Weights of a small spectrogram enhancement model.
Model: 7.55M parameters, log mel input, norm batchnorm, activation silu.
Training: 29800 steps, batches of 48.
Data: 39062 training examples, 36.6 epochs.
Rows from block 8 of a small spectrogram enhancement model, named by matrix and row number. Rows with one number belong to one channel. Each number is 500 + 40 x the weight over its row's rms, rounded and kept within 0 to 999. All counts start at 0. Numbers have three digits each. After the name is the row's rms in percent of the matrix's.
After each channel's rows are labels from the 100 clips, of 14976, where the channel reaches its highest value: "responds to" is what is common among them. Only what is clearly more common there than usual is listed. The data: songs of 200 made-up bird species, synthesised, often over outdoor noise. In brackets: how many of the 100.
# convs0: first 3x3 conv (model.decb.0.0.convs.0.weight, 192x384x3x3, each kernel summed), inputs 0-127
# convs1: second 3x3 conv (model.decb.0.0.convs.1.weight, 192x192x3x3, transposed, each kernel summed), outputs 0-191

convs0.174 112:495531500490494483476502516493521467531510462521478494505532500509502473481498483489463492505512525477498512491391527488493525494481506509480541495519510520492487499500478511495494502480463461502532548526504497500517524527517513515495509470485491492463499499449491500486498483547510474524515526504493541551493513495426508454511481494507518533534492452493498499502497521508515497511513
convs1.174 100:509468576504481494413440612452516434520490445462504544506513449480645531527491540482433533518505527500472518527567434516550573501532558514513512534541482410493526455521443521480510521512475528552523505540496464515510492528538512481545488526448551444354395495489479498529471494501515494492491476448496428506468461544438503479485510525481485577457520527492476492500482483457495446455496517489419493467490462402510457424466489443473472473550547458490456521523447479460484512456462512532486492494462526503530471494514539448453430501516487554474487429516500449480461469442492507430
responds to: clipping (82); text has "clipped" (82); text has "noise" (35)

convs0.44 093:549501439461431497506489513521495470513569510475520514520511518484501471510519519531514519487493521481476484490541443494489484472508566459489505466507496466502519488519527500568507552523532505491519437504475522504464521518510534512519497463524505495507510509517492601543518530528481457486488502515526481501461527504562497501488519494514472459507516558519454469509536486541483522500484
convs1.44 084:442491509481531486458417492521542516514529504547461472512581472539467520556461381495441460490524423605515465431517499487479517494525450517517523473543488466499476403562537536423546526500524474451524504515532536482550434447490546469488472457524531568497502492565536484520491511522490570516454514462524565500530457538455455519417574451471452587480538432527504538523500484453432556553611518490451414522540493499481508460459463507537495512493601550500534508503457508482464490533478462504522538493554477519474472485478458518444505496463490494469510521519465491514426446574474482541
responds to: mains hum (84); clipping (41)

convs0.17 081:524531467502511491475493511495499472482546503529541467518539490496516488526507506490516544484487501552485505491510493493477481558484489476526511481467504489516481471501526456528489483551505486524485472501518485520534524513527471506482481491497483474487516516512493518516504509504495436495496504497520476495517503496546508528488482492499511524527470549507499521518505494528498498481482
convs1.17 098:521473580412469475540521517513558498478485550500476543515492422468479435425542452531484471503503483534514465514524478405426542494502444486502476471464471530468513540499464528470520433480495498464483517515506500513467535490494495510507511544520503494582480537543474554608556437475491462504432530477521522511518459521421529489473461493540459495512524513489485582548476325455487413491487475532458484495407476494477519535513477544490549447513525518494580419503535458520511475529594564562456485508583471534463491435499459498480549504513526418556496536477517501503554538522525474511
responds to: text has "over" (91); clipping (77); text has "clipped" (77); wind (38)

convs0.31 105:450496508486447448526497485505431491561461512471499487500483525493470511525522485489485499499481487470508476565524495466476533478500480478463431530473501432460473468560562488557468489522527511443495453540504527443449527519457482482492493453452539463510493483543459410524462475474513434483545468502533487507432480495488482539593516530500488478462515497458462481484515493469466462495483
convs1.31 092:547467532524544502518553530508522489485541498510510508486499529552609530557476522486528548522478521463447574550531449559564578584475503494517496460494558493488556545521522518497493597611472485559469528438467561522512506517495531543516600463513564506521481528512467533504526602454475490549493509457517521519484553537515499520491494514542547621482543544537513482476493466497404457629547540534465533564588518491533563523506522492517502512555529466441507490448480561555518480498521529528547508489501534500497502507512479543559548487471509504535479519511542485508501444596550512504
responds to: text has "over" (100); wind (96)

convs0.173 101:527498431525522470541512502500505507548475482470493496519492498509507502450484496466536506548526509564525538486386476511505524559454509490498492499522529489499482506468481546512488510474475521512518468509472491496558504525491477500521505480480485497507510506497492487456517498488541518488532513485478517520486512504495547486491533533509525535495468529500496509509498477521517513491439
convs1.173 115:488480532547528470458519656481441482372415498534488458483509507489473525482481531526532560586471497461512498488480488496456468474465447542474498535478445513502495439530495514586524430501489477528479509439483505506511508516459555523483505477484535493462507546509404472492422484536469582528501558496491512481432516494506491513543497545496538478522463495553504515481523429507532479555524475545356485539467580483515536600519447457512476507509527487505498560502491550487454527532512531548514503455502513580508517507490522605553471499529474468526543499485525569536525483395501513562
responds to: reverberation (80); text has "reverberant" (80); clipping (44); text has "clipped" (44)

convs0.115 107:532479498491472515514505472524479547441478571543479503494495492503439467488489502565486528497487468539472516532553486464489474544511453497495469500480498499564504518477498487516528509467514538509512461509518497459516505494514502524437468487479536511490456472518492436503465475429481487476473494507526483508470472510459463454479489515495483521509514470458537518523475486468500483496498
convs1.115 087:444441523489560467532521530453473550476475501470454569531486528545449517627475502507530525564493530426463435544420557487470417497546520463530465396531503584501508455517453557508486488480413479518489437508503538468547414510526473509519515470474518492503517513547544537515470541499536538485496481553520499484500481535504475486573450474533551578508566535494518499470517504558478499439472527503549524481444485521529473515480504547548530527488449486437550542516547466472460534511477525525569559512437520472493526605479490568588479433498510464516538543517472488515478443584490509581
responds to: white noise (49); thin (high-pass) (34)

convs0.34 102:475493484477515535440503506503479493441496525515477493499513484553484450555480473552469532506484493498487505518553546560527491499518464513536513517450513519551531494461536501508531499559494495498514473503510508473534432480536468510462492570522540473517491499573456534506475497518451431517497500547490480492579489508454475499493478485501477466533523528469517453507479519487508489507537
convs1.34 113:524504544560506451475457444469455522490535454509536541553533495542491536572480484488500470555522527546491548460445508575448440499472459481483516585477471461479499616511475493525503445477491517658498522528473458483509487529462454454489458483471463569487550523494461470417525513471499558464496493516460487514507479459458528483560520510483514442485449478442519519517473474474482504414431405538542483497490528507470497480475453480510518531493435423506464509507472436534465487529499480406486478488480530387486474633503472458538464491429450519528490485459565485475459463444490520498
responds to: wind (68); mains hum (44)

convs0.104 088:502484466432455509522487515517497515520515447515475485526506536510489483502451504505500448470510543449518485446535484526517492484469538505493532481522496520462486478439481503496482509473497443504528478515465477453421520500505469473480519525529428488494459494475478514549490516489456502533492477532426507495478513477535471451507515522493467484508485574516465511510473504517495481459453
convs1.104 094:559453558551534571541426386519507527497443487536493490473484486465386499463574546510596411483453535577469500475509502544442512532558535506485497378492539471497475493487495539495499496485478504530422464465483435533502498501467519465524434507494501487433460525531481499573542448482487529490487528523537448516493456506496491456520510482531557417499532468465439549511535440513569510488501471541534473519483442508491527439511499463469608505509464457469484528524539409505473531482499499423480502444507533452438456484464563503552486495495501396488498493493480445513488509507529557562
responds to: clipping (67); text has "clipped" (67); wind (47); pink noise (35)

convs0.88 086:502494370469463491512493489519500452485519518481508476481546502498485403499500486447475514483501524458532503535414486501452524446421512478528513534544516481455488458469508480525511495469521472543464569519440521499451515542500579482482491526452498448513504509480528537498492498531500492457512503480491509517507501496476568470491503514490481463475487447476464521522523515514507514497500
convs1.88 093:452508489509458445423498522505538433440451478483452577565512540545487506592477520490506526398532494431492448482347425458522468450464478479499469440507512486515522518555494468503536531482476500543466499531591497458454499481496457586544483383507458498404516493455506514492530591501368511504511488502556466481493494505473460515509495430502483466530484511438504473489488492491505498505548482499512489473508476546523483469569494512555542494505461499488415531505555468520524489415489532435577499506471442486495528454505550528528534504455518483499496497488532484445453416495483518533
responds to: clipping (62); text has "clipped" (62)

convs0.57 096:508521507492504530527503502483507512495493523460535511464498478511523507531520506496508550491539492506517512535507526510495487477492496476515509496473495495524509490516521496507494500528535488521482522508515499528598511512503488480506532467482525508491532507487500494443507507483495477491505545472553538496451496505514509504505512470518467534499530483529517511503487525490529492553526
convs1.57 121:524554508503491474456567391538469476540502455515482483467487424536554512590493466514444549476528503500461528503470525537614491501421488480493513443525525483589490446448462491489482428496514501554517491470515552457553564493535473465519476522442477512551443500478464483513451502483447569479505480513479525504492505464644515512452511466493495506501498529475457484513530546560537523447650539474610486501553478471457493400488529487479530523501516522459483478503421514528450502498466527466513556564466478528457478504536536508403507436484483482500473488499552528468493448456485487491
responds to: rich in harmonics (89); reverberation (86); text has "room" (86); text has "reverberant" (86)

convs0.156 074:551496504458507487548497496507480511535542474494487513517462484505566518544510494525495423474535490471510525479565481488529486483481522487510475503539465499468470454542483487523502489514512492504447548463449476532498516526484543511535518513525476503479477489520491539515460537516502514491524525504474526542493508487512539490498519488508528470504507516518475512524499512533495489517457
convs1.156 079:503489521471515511484538453517500530553486504512458447472506512497542522524544447516471509428515432476530517462582497558446538556538518533515452522491503496512545478417490418481554476528499614521415460388472510503425511518551555506526452523442452488493451562499560590516489560464507499478422518482558518494480438440494472482570472498494484454550532493534505522551464501549497550497567543461437416534446497493427488469482475532536459534466449568454556505467454483522453483490449481510515575596555531520511482471544566463426491486488481508494498492496468562527459484502524521478
responds to: mains hum (37); clipping (36)

convs0.82 084:470413515516552502490492517503533452485529466390499484528389432493516570544499498396424546470478505568475486501433455476471467573463456498525529403452464530463505496521459472508480432544495568533503542455520492493498475489513421492438472491504528497498482539419458551384526488533546550477490503538516535505531485497502507534476526504512475469520481569528473561486505545562480488501549
convs1.82 087:464540547452495573523466457526517481519556488512447560504531488422577543517520476592503526497491582528466483520510455521430462564407493494553485540563479512516515509449516509479506565514510464575483507477524511512482463513514439535501511521475528427570443560477547476583474577467521512447440482367465507497493514459545527469520482529527531546467470496526452540527538485475552450507485523477473547544544486429428488467522491553489523508508455533507495552503535479458584483488508481465519479453510496466540529523463479547561447466657512560532525471494504445472474483490550527493
responds to: white noise (60); clipping (45)

convs0.37 139:471484498524468509527499478504539520523529497497520517482501480483469478473459496525470395477488499480501494445550474511482471503502506483506442504506503510518517468469484484475522494463521529498442486468507511470504498500441584505503500483495440524508498498498459529517449500448507534522478521489437506450520475502516517491496514494501478471456484538469493518474498548532491502496489
convs1.37 140:541493494512481501563473513461535477411435483463479531453497504535526496483524458538535506416488511610491518596620488548544567467533490463523508471477464404492490505493480479486500484463481487465503502486474499488473468476484538521497473524521482505559383454503450509594465519470468490504457526532503454496513513525476487443474532481498490487478503389614501474441497442470509469445460496447524492452500459452530467456476495627476507477502398448487473506488639498512483459609458460492515495480503527533496467575506475508467489464520526477498504479528503476495445473516500509462
responds to: white noise (52); clipping (30)

convs0.122 078:511469548508494522485488518488505463512533518485472508478499477529456521528558460475442506528490512461477522508478489481480460428508438518459495525492493512470526486515461543464541527493468500464509492479438479503500472483485543470513500486518494489466466506526548503461553514513471442501489499510560489466492467517457537467464435500506523451498483424523497458509493500539470531509538
convs1.122 078:542529499539520477486488542474475471478628471490536506425480565471473535473541539522537523483509437531463482486512524505515484556493487498483532614488453508543552515479506470519474506514482500562451545517478503492475461520490486515440527503494533515527385504493573584411575400437460517512537450462486476556542546471550475515540522533560489567514522498492460512561495462503499467512513435486465545522495567504541568562434518505563504506450571454527469540554514508469590529482480451526490554474512527537490556466487434517429514431559553490516457480498532460504580566465464506483
responds to: wind (56); clipping (54); text has "clipped" (54); mains hum (35)

convs0.85 080:502580476424482468442500493494406480489510498538424491479556514425497477530486472548460521493511488581497491474479427367472491559503504498503498512437500447532483552477452468512515431459495512565495570487517485503523476491514458530452460532475504521489488501434466469424504461456462498472545467414500478503438503495429499536511450381495503573504500496491463515469514406458533468480468
convs1.85 077:500543413485539514495481500508468435520482469486483540483500489394537537538497517487422449565476396477482598521447503514568565500454449495436498460482504501499470547473540489520500534452525504537467537491561524552537487537530466460372551500461508506475423471473475510547452557504514475490472496550463491496561551488465522477505524468486478485471516435485586520545530528478522475546433475523504469527559492535560503469468529508439544513491533521514510527500532547556470503467488519596496472615510529519468579509547465449545429450454542558503493504533529540479491508486505522617
responds to: white noise (42); clipping (42); text has "clipped" (42)

convs0.68 104:534486532535493472514499506500481529495509520509521534514467478520514523500498498511508436495533509509523521533508484492514479514500487483476504468508486507545496508504485509496492479456481551498488515503518520472516467515494484506483510488516527563492516497532508458508504492492486521522517518514480491521521507513495507510499524511505537497540511519527503498500513503517523509498539
convs1.68 094:544514530504471435512532582525447538454493447522535506387476550510499487548547466510472553518511516425497491510591401489511525491492509536522519531566481505541506503467466478577559428523519506566515545521462436521542477503447427510512535471483498456437548496494541438527509531572517483535513578498489521503511498513467536522537426597555473514462464470512498520461487449516515565518444533528398479524528498521468446470468462510490484566505426494490516461551499450457491562510452432522471520554489494404591536512482536494530488556433494492520480480439537457538514522554494422498
responds to: reverberation (73); text has "room" (73); text has "reverberant" (73); clipping (29)

convs0.171 098:486514440432501564527504506498460508528482493480501527494538455500486473513507466528392521491459501480500491506497499459528480497460533556482479527480494484500505489457473495458535529514510465503512523509527486475492514494473515483500525530477484487537518506437472544486508469505485501535485507470505522470468474499447522458489461487507491511468490449504462527469492459513498510494507
convs1.171 101:422498449474493492509613487495409454515503417481478474526524506466479502519444553513475581455511466585547509509472485517523509502480470453465438565487521490470522524511517513472442510475507491757474555487470485532466478517471459466555572461494494497450487450523465467585463489463510548518526509508491421487463505495453526482579486517498488495498523492522453546504467483501531472471515530433485540509415482554488510498541460502458423459426538490454476464516502477556489477471484546522506537518490492481495512410457500510504441536516525523498486503488490512515508472452439485494
responds to: wind (59); mains hum (55)

convs0.19 104:504506530488503494510473492494484504518491496489465503485519504497485505505499493515478481511509498519495504544490494475504499469483520484505509500501500479494484494526545486515521503495490465502500483517477511538528517527513524497522504500495508508508509491505509515499496509490496452487501520450495528508460487501498515466463467486512535504503499487500496520490496508496487499499537
convs1.19 107:541531517448545562506452456482497471601448499477487464513464477523405496565476436496496510463464435484527469469469469446597552496489509497509532442528547504468485458476551479482499711548481472468523505520524453488559498476486485493502498455462487465427475520478548513415494475507482506516493486525556528497490481550514487508583532542459518406496511497523498518476481623520490461471496542507420485476457466513472455417517537485447455554499474544485565503491472536473483490499452556481526520532476536577519494487460561486545504508468485536497537523494519520516544462430449512550
responds to: rich in harmonics (84); reverberation (69); clipping (36); text has "clipped" (36)

convs0.60 115:519485462447458479537495483511517494479476486485464536491506487508482506503473497521489453478493502437478486460479507510524451384502494477511478474537492504495500516483412475437506509453523476449478528498457517475425487508493506493450476531531495540502484496490486539444499510511450487494493527473435498496493482500492462445513504488512480480485485453509484489501485492456471493461476
convs1.60 096:464495520532432465625536531491609523628502513542449499471477515474549517473543526458510491485514503532505534576586525540495519488489526469538501496536532548487454477511566462469486516483468514540488456506558466504536468496517490561486499533495514521587430519509540494532449461496530499527451482509479417503479522516527504560482513524454561428490458480510503479488478524515481493497377541492443524477544512416512528452470504598518490440483534588481615464451514493528503477516505509517443430498510483626516502434480435505475534463532550464493517544468511476525447470535496508481
responds to: text has "over" (88); clipping (73); text has "clipped" (73); rain (40)

convs0.51 080:544488480543471521431462518511448546516512549488519480504528500509453484535484528462549504510518486514524492494523482434492444498440506501485427515502515483525485469525515487535494504544458507456514597544545462502498538455418502487482493463437473500517481503523491494495518507464477521492536462426493538490435548491533519449425467499485526451474505403575501493536531424554437473519556
convs1.51 067:417447462491469481459464509472450572455471490508532501505499549466535544401500399500548534511472443506489418462575490477405422526575468486434518536492481539477489536536492533507499516537524537502485446512461533457478506541484490517487465495394514563475595442507445461421549455514486473498549474546531512528512549561470546541448489444514456515544515451525465507548539499552546577569401496533507501530509518537439494506447491512505546524545515517529453509526460439478541474537503498443508474457504445460487509442482484539459535488468473494476492530506538504465557610507481460510
responds to: clipping (59); text has "clipped" (59); harsh note (49)

convs0.116 099:478477445481500513489512492491483494496473479480434479485489500475530447496492479475495525511512502482489522482473528474479497504488503550501477494509499454526522514481523501517523536514493493503489451486493494528633489503493518507525487464459499472478503510509531479550493491487487480502472528478505536476458493506481525480497497506500484580487503481475524479496488495448547512542465
convs1.116 104:505500492454513511458445623513466500505494437512503574508531476523439463587519431490448487500488472487496489464469519514493562505474514490476470491467496505474464577549544494546459471472463459584463495498499493503460499453481493477476542485654491522466570475607490486524548532490476450512470526499531550458533527418517488503497520446472487556499505417524506564493530502503512446516427473529413520533494531461545493535509471507476433529524500535547523488477550510597480509478534557509439416502545488506504460461489490512439479577551524450481534516523464520470447540625537495561
responds to: wind (56); clipping (53); text has "clipped" (53); mains hum (29)

convs0.161 087:513525522494495517454497501497499538506545519548530495492546428515464492505510498509522530502488499476490518556478516452504508494554521509525490489521506520530515507483520466500497492514492536515505461500500522504506538498461471544501492531530520515488461463553521555542501504471500456528447527550511533508515470511540441471495456501505514530512491416483505501513493471546486499490499
convs1.161 089:471467511540464508612532496450512540457461557512467520485544519497439415562431474527469518454518506451476477550448491452451550507440472476544545518500518403473452510454527536513529466547553521465476461522494504499491517506488535527426474486481500475463560493480536557538367489540540412549542466506463526527399501517474462522488475568489486416514493530507510484505439433503531495505472426474541536530543544519464553595517414498529410496475519503485465549490507510580458487536510458462493477469484476517531532423484470585566529441513488470518527499486537528496495485517462474548
responds to: wind (52); clipping (41); text has "clipped" (41); mains hum (38)

convs0.58 129:533509514482493440525500503504500483531537487494463491541481532523530517529517500461528496509507511549494494517445500486480526495539530496493506531518494508484488491495496520522459493490506531540484525492491491490559531527503470525493471534528519476474483499494529524472515484535498508446503522518495481530494471504535517520481515496505495485511512562513524476510540524543539518501482
convs1.58 126:417462660552484501508415495460571542499506546540501539598463473503428477506432442531552483539491527550471511457512509473488491495417480487529515517500464542515482379498519549519519485505464483407519479544532479499504510513518491479531503539488428471685571487478481496536601444556475496500523480483410462507518509481531506552436493470531490451490481520496496514521493531524470478539526498502465507515522478518485546470537470481515563497522497465431552528506488468514514496530529489510492479489456506496506491501511471562445490552451545519412465480469534506508553518478491501415
responds to: text has "over" (89); clipping (76); text has "clipped" (76); stream (50)

convs0.154 131:513458515505508531496499524479484460551544503482494508513464497530497491495505482512538477499519532464493524502505540502503469518506440490502517542474480523503520489519514496498483485512498498489497544516507481482475465522477511470526515486513518499472491506498487489488546500516492521465515466534492508497512511496534543495515509489496513458536479507489484448528530469502491521493453
convs1.154 124:546556520436504502458509503444507501545544501494509543514498572440565508485514489490440462460505496495469502539522489488503518527517508477486497566499525493490480683454473535522439539490478516573444500508506454535443522489510486463555493460500456581367500513468531502520546583470536460480514376497470501500491486437474495480467518465489516387463506537482471517539487498534507503598428491495542473529531471559529506464489515495520417488490522487473581507473521462511495487474500523517525561470449534419507488414495550452470446562526516492483476488481531491509487451407518476432
responds to: text has "over" (99); wind (94); clipping (35); text has "clipped" (35)

convs0.54 096:527567507508484463500480494498486533528476524520477489517542493490482467507518511477544470496565515543468505495512509520480513509470484475513510530514485488490472475540531512507477448488511542506496502501498451487521511505486460472513521546530505497471496480501498505472495502509495502512519509476516495536485498491528506479493465475494549454520497520499503450510505507454500505490552
convs1.54 082:501510528472489495471492483516465517498475534452573560408491595503541456451491531507530560579532490393537520535538507427470515552526512482498518531509514464490426534464530439456520493529510483471453526545503524441458533479483560477471488391495448580454520429542541514509482510451518437530437476512515426481520540568469490526529514518511513534501523512517528427473494443512492580644469487508600564458464434526502507426568422428480528505498574487486509494485534563559449465520524454495540546497489524437470541541513509492487475470509514480491512491493500469470506520543504478521
responds to: rich in harmonics (78); harsh note (73)

convs0.180 123:501508479530471499532505479504487486503511486509536495505494519506463472521494503478435510513502478545474535528467488489498469550476486499472454480473496502486502486469502509498486499515493490480484427503511482517523506511468485492497500467487511483486489509521512471495481500501511524514499503492476519503495493517498519460520529507495497448469488497470490500498509481508483488528510
convs1.180 132:498502550588503461527509528537475538470470509525533488484511481520490515525502504546496532652500527534483485422602512496489458502480495514509498528512509543516495480551474521551492517536527543450464489461516483485487486503480501504458503524753632482420575502509506493440437493452499492487517463528476455481491506423487532502536476527459481475487460486527527481511491536557516505509515601490422498458497475513488475499488522461491487441539475584472492529489487470479516511544527507427491464487463473451483526466479439434464501484482517481533531498507515476495476602465510530478
responds to: clipping (76); text has "clipped" (76); crickets (62)

convs0.92 094:534471518552515460525473522505437470456527522506470533497515484482483525518489488517562454488530534515469492468543497471516504547467508466487524463515485479479505501461469475483501508487528580482479452472518530528475485516537540499506491474519496504478480477471495511491519532475541490505475476515483517512499513508563514515468464506516533475517502530505489470524496479507487502518524
convs1.92 102:473522551507536500555460516506471492525447455528507544461479487500503491479461526551480501511478509436451528464421509500520468467475537515480466354448465495450493558474429464465509538475502465530512437509520512478475539496490493430476476505525412501550400502542459507500503486510488503509462521477515399458433505408455458477534518497503501515447475454397482506535472456475541425394492501484492437513453487448523423500472449472476602494512466572505460520464541463496461504447482573494481533505472503398503473514511479491517490418552493534479510444493516533511449405525558551498
responds to: white noise (52); clipping (30)

convs0.18 123:468545488471536452491506507488473435507597529508529492513520575530498498496521458527471487471500523502504504499403532476484532561476486511503518524462508490525527494501515508468486456505473523575485523510522447497512493518491496501483496524509515495443472493522486498437550480533496481451499451572480498513507462483454503511501498501482485488510503481467436503500480496564548511488429
convs1.18 108:440498568494494507564452504494610447504469565513464528535498474481501456534464533478472566467526512483499540468544466508513504507479497512489467544509531400523552405477472478492505493506481515447522457482533607512479504495525496511481502563434522556572588494473503504496541505459520428525525565538488499505495449473490472495493517505491520480505468481452552515474494512513529478453534561448468477522532484509533458522525498564483596574566459508466458500486574504524497509449494445534474495475520467521485530734508514524565456536483480540517509512506480491538598519470486496462
responds to: white noise (53); clipping (49)

convs0.81 131:493494494484454495532499514500509563557526506516509500482507482522471508508507506514513518500508509454501511510475495486482471453533504470512514519519489519484495494516501494486502503486511505495505539502484483523503529516504538492548535545491478512476476501505492527492514481498466542518496514475524483529512504491507520472491503482496494474514504499498513505513525473524483515525462
convs1.81 108:477520535509524501549525412488568431534465495470557493506447401463550497574468468457467570554471562530498470535487478483587475536469489490461527577513550491534459467562483539481487571531519446586542509498516467435478557526476496491487486550549514495497606507526511463486481543461489488476591496527478477454479450446547530454432527497510501551513485442479520469484524483496498487458558520458687538495525474552544521422499512549496504529480458503509493488492507528481448510480508494556460492503482503484497481471430445488434542458498474439594485502501482518520564491531477467486
responds to: rich in harmonics (91); low song (83); harsh note (50)

convs0.190 099:498472514470546487492499513503495487513506487534527491489518446512547502506524514476488527486454489523503477542455505520517452540491488467538492493504482507509468491529550494532475507520497454522528500449484496499546485467485490502515529522481551465483539511516488505521511496450472452532493505482507508479513491495526487536513540493504507528497488527500498522496479526493540486513504
convs1.190 095:541511491541515496466453498575507514463461495494448494574513496494523546530454499483527654570507553553488495590397459463528474524549556541489518542512551516578478465534495458477475545488505523524516557450514501486508435513473523429529511554543540468486468466483482475478482510528486511517520484490497502475465484461538507474561491504500501509478511488501520526490477410508544551535651513526535497532564446523494522492483495448487508542439545463533502534494503443540549483497477463508511510576555546469502476497505527567576481647511572525520456506503543475498519539465481554608
responds to: rich in harmonics (71); harsh note (47); clipping (39); text has "clipped" (39)

convs0.87 073:508492467518464509522486516518539538477513502509526504473527535487473485523495470533538529491525521434487473530547492539505504456496530406507499521521517500502498470480526500515489522526514479471516427493438522515498480509501514516466481498532504497462483521516532574505546540451487495481523544501517517507490491509545578533524502507502519495488508473522494475537502518501477520480473
convs1.87 068:533474570426498480537538487508481502480466587539529465562558548654464498494522507464487506459471483553545478481531510451416517549495489471545539539558474496503555445522511492488519479477466453520477447546536464450513535494479585534468555558541492536517505557560552509435481459501510521543506539458542437425475524532499560483443526539497473556520538467485536480487494427468456518595549460530480546526480516488453485506500494481473554499512494507522508500493588470521512490547460502548504500490529520516495636409507498608580517486471571510495542478507501533481537533519527442495
responds to: mains hum (59); clipping (33)

convs0.95 094:498496548509481472495479497517485499480504504481515502502492493520502518494521531520450533510472490492489504491487498499491490460521496499445477519489486471518486487508528496487513508499480475498503526498525508511558489497494483504476493499497505521521537485506496499504499511503497462509502522477540508474485514495489495480465483522514491470490516441512505513503491516530492505538505
convs1.95 108:457506477465545491438463411480422425518486553517528508614514440505440434533473499476493499401514515514529525542495488552448479499499461476523567548496506487525434475563541507502454450475471455497516525602477540490467471466463524542484500515558415512427612556500508500536523553499552505538480471500483508536452499517535461561490491526529479562483498485407494498439494449465499515522418523559524525477505417533483580460516461597504589509461451469500537522486540495465505526490466458509492452469495478575513532449512554481538505500508532442479486537475503553503459448509531508565
responds to: reverberation (94); text has "room" (94); text has "reverberant" (94)

convs0.83 133:494493505454519496521480494488460493530453482503470487492492486515512479467515483479502469517499520491526499495538500480489468529503466499506498511494466487479477482476542507489504461493479471492477513497522478532436471527494529475545529544503466500503505473558492465548495500492475513473507477456484527507510495501518521550492486463496530445495506487476477479496496491463474505499489
convs1.83 119:567503508518526464488495523507418524483507521507575527612483508475490526601481482490471488355527517578488530531437496528525525498544493472448529523480475460498464514486499513565507530547476487503593490536528605470445500512485542528513534470493474519435493484542513477596555563492496502481542488491489464497541490523470483561534502488514466545510501484458494471463541516458535503493575522475537500498502467437505506568474478534513603528444487473511523475522556508490514479442422444513503508521498494545521505463436645480484470640497516521541538554490496519517521450569487503554
responds to: reverberation (100); text has "room" (100); text has "reverberant" (100); clipping (30)

convs0.99 111:507518534473503485444467488472509473430486512515506499489489440491512523498546481547505457478479473563492520443416465481475462525469469476502472504473498472479510477545504479473528525501479499544475532518510505475473507483499517478442470451459518497488472510476543457484498497536498504463508463519534476466475520499502525481513487503495509476477480525502485535517527468463484522462500
convs1.99 089:510473458519499487423482465476492480475517587501455574500447490435480500469495481484453469489490532460476493492454564533501486509471494518470483497497538623466495446535503513524468562489426502528553399489501551558458446496447403494506525518464494478555476475577508504493521542508508528472494446515466588483474488496464473517562535520477576423495506519542459512530529453507458517584580462532520524468523437445498480476532485461550484492435480435494613524527543462455490467522556566544498522492497522507484441560426532534557537500532487523468529462522544490474373478546517450459
responds to: text has "over" (96); wind (61); clipping (42); text has "clipped" (42)

convs0.76 078:497504514489488517493499511535508517504514434505482478481525449529493494495522485538478484483535505442498511493508468485475469488507545499505486502511510509491552510521514495504515477469514398480487482517484531492470527499502446521499517481536491506483476527489507539500490509528498479523506502519514491468507510507512495461477494519496511516508492429507500562520505474527481500496496
convs1.76 072:443544479545514545515529422561481527551527507498525490449522476504509509446523575526485513509504409454476523477472539555469482486477531458417512470512556557507503476400477519449526453517573521560453490446492515484489539486519531496447484494457485504496420473503436466485532577493511607528542455476466486512486520410509523491496471573480543468488498485415460458521449514445451495442522482514470462458489480472454528411467479475494533532510546538498547447472546424493479539558450515516537511518467435419536547403513501483569504497503440507442497566480555495462394555491504511502
responds to: clipping (36); text has "clipped" (36)

convs0.25 071:486475484498467429446499492498454502444490543496484487496490495519514513527487479468485448490507475539504506462444504461509477516454503473479488474516513479489493476491484504459493493565472513489450478490505476490540468503516461491488497512481478476502513462482486503454468509478496502530553511495481510514521518511497517432490503487501534426488526511468492489506499507499469515529520
convs1.25 079:555468495522443500452538431585421592513511543484538508523462537502593471424470571552513492537548432452489541550574428520476440497445515606527428517437547465578481495496491499535474479450525481507478567482474442489534532506494473521525528522484483518528525546424515490440502508556546472491475535543533537501463532451472494536494480535485519440537482513509613511520525473467507488509433455441506515558563496557510445484528524483507491498482497513539509490536436474530462589476478481483528552449493525456537537504482398454556413493499501468486507478532461484497478455574517485519
responds to: clipping (77); text has "clipped" (77)

convs0.50 079:532400475481557503463469485509565478498504544485445481541398464483482482509543500395512524500512466545474492457475506559514539523453516491541454446539480563470482538489490497505466496480525509499499474494493529437469468479431457492454445467552535468491491573431511559455504493515540472452472473534508502490533518517493493489454477490505500473481478579513528505504523498509509452485476
convs1.50 077:497543516507450502514499542552568476494500498455502560497481524487499553549489419561511494455451545405464378590424481504507518504470497472517520528533468542507481522525489494480521556529517520508501494485522513469509502489515479454522444395458480450544419485464508540540491567479501476461462505410481442483526512504561531492442482494479482493502503540507501529509578503468510490582458507441431482571488487469397474491507474486532539476524458464471537531508488502480531479462487531374488484363507526487526529540524513524504541539644500556542478509502486464437513453518525542524
responds to: white noise (51); clipping (44)

convs0.97 097:513468466454497506508505503516459463520501476471463497493498465498520482489540496490505502505493523488527527531619473521509452500431482529490489468491480489514537457499552521498524476532483526472497498504457535513491489514484506475504526522502479488544504477474530473534524512483457482484485510525507525478500463501504515511512500511511505486497497514520428472512497514478504497523499
convs1.97 108:526473398559483442438426505548506512535550534493460537492516496458453544504459493454542478532443491537513540491559520537422487531524506520537499469540477511422500646569515439492511488513431514476458519509518528517482531516488530524461530457575487464566436490473508510436537567514475470503474497502529627472571483455519496520538438549452543476472503490458518507517529469476491443570517513484478450477484498464476489599502494465511486473535478547516518466508485505388514491541465515488467473469546474548446489556484556502501453514513536459535511453515503477514498508663470494486
responds to: text has "over" (92); wind (69); clipping (51); text has "clipped" (51)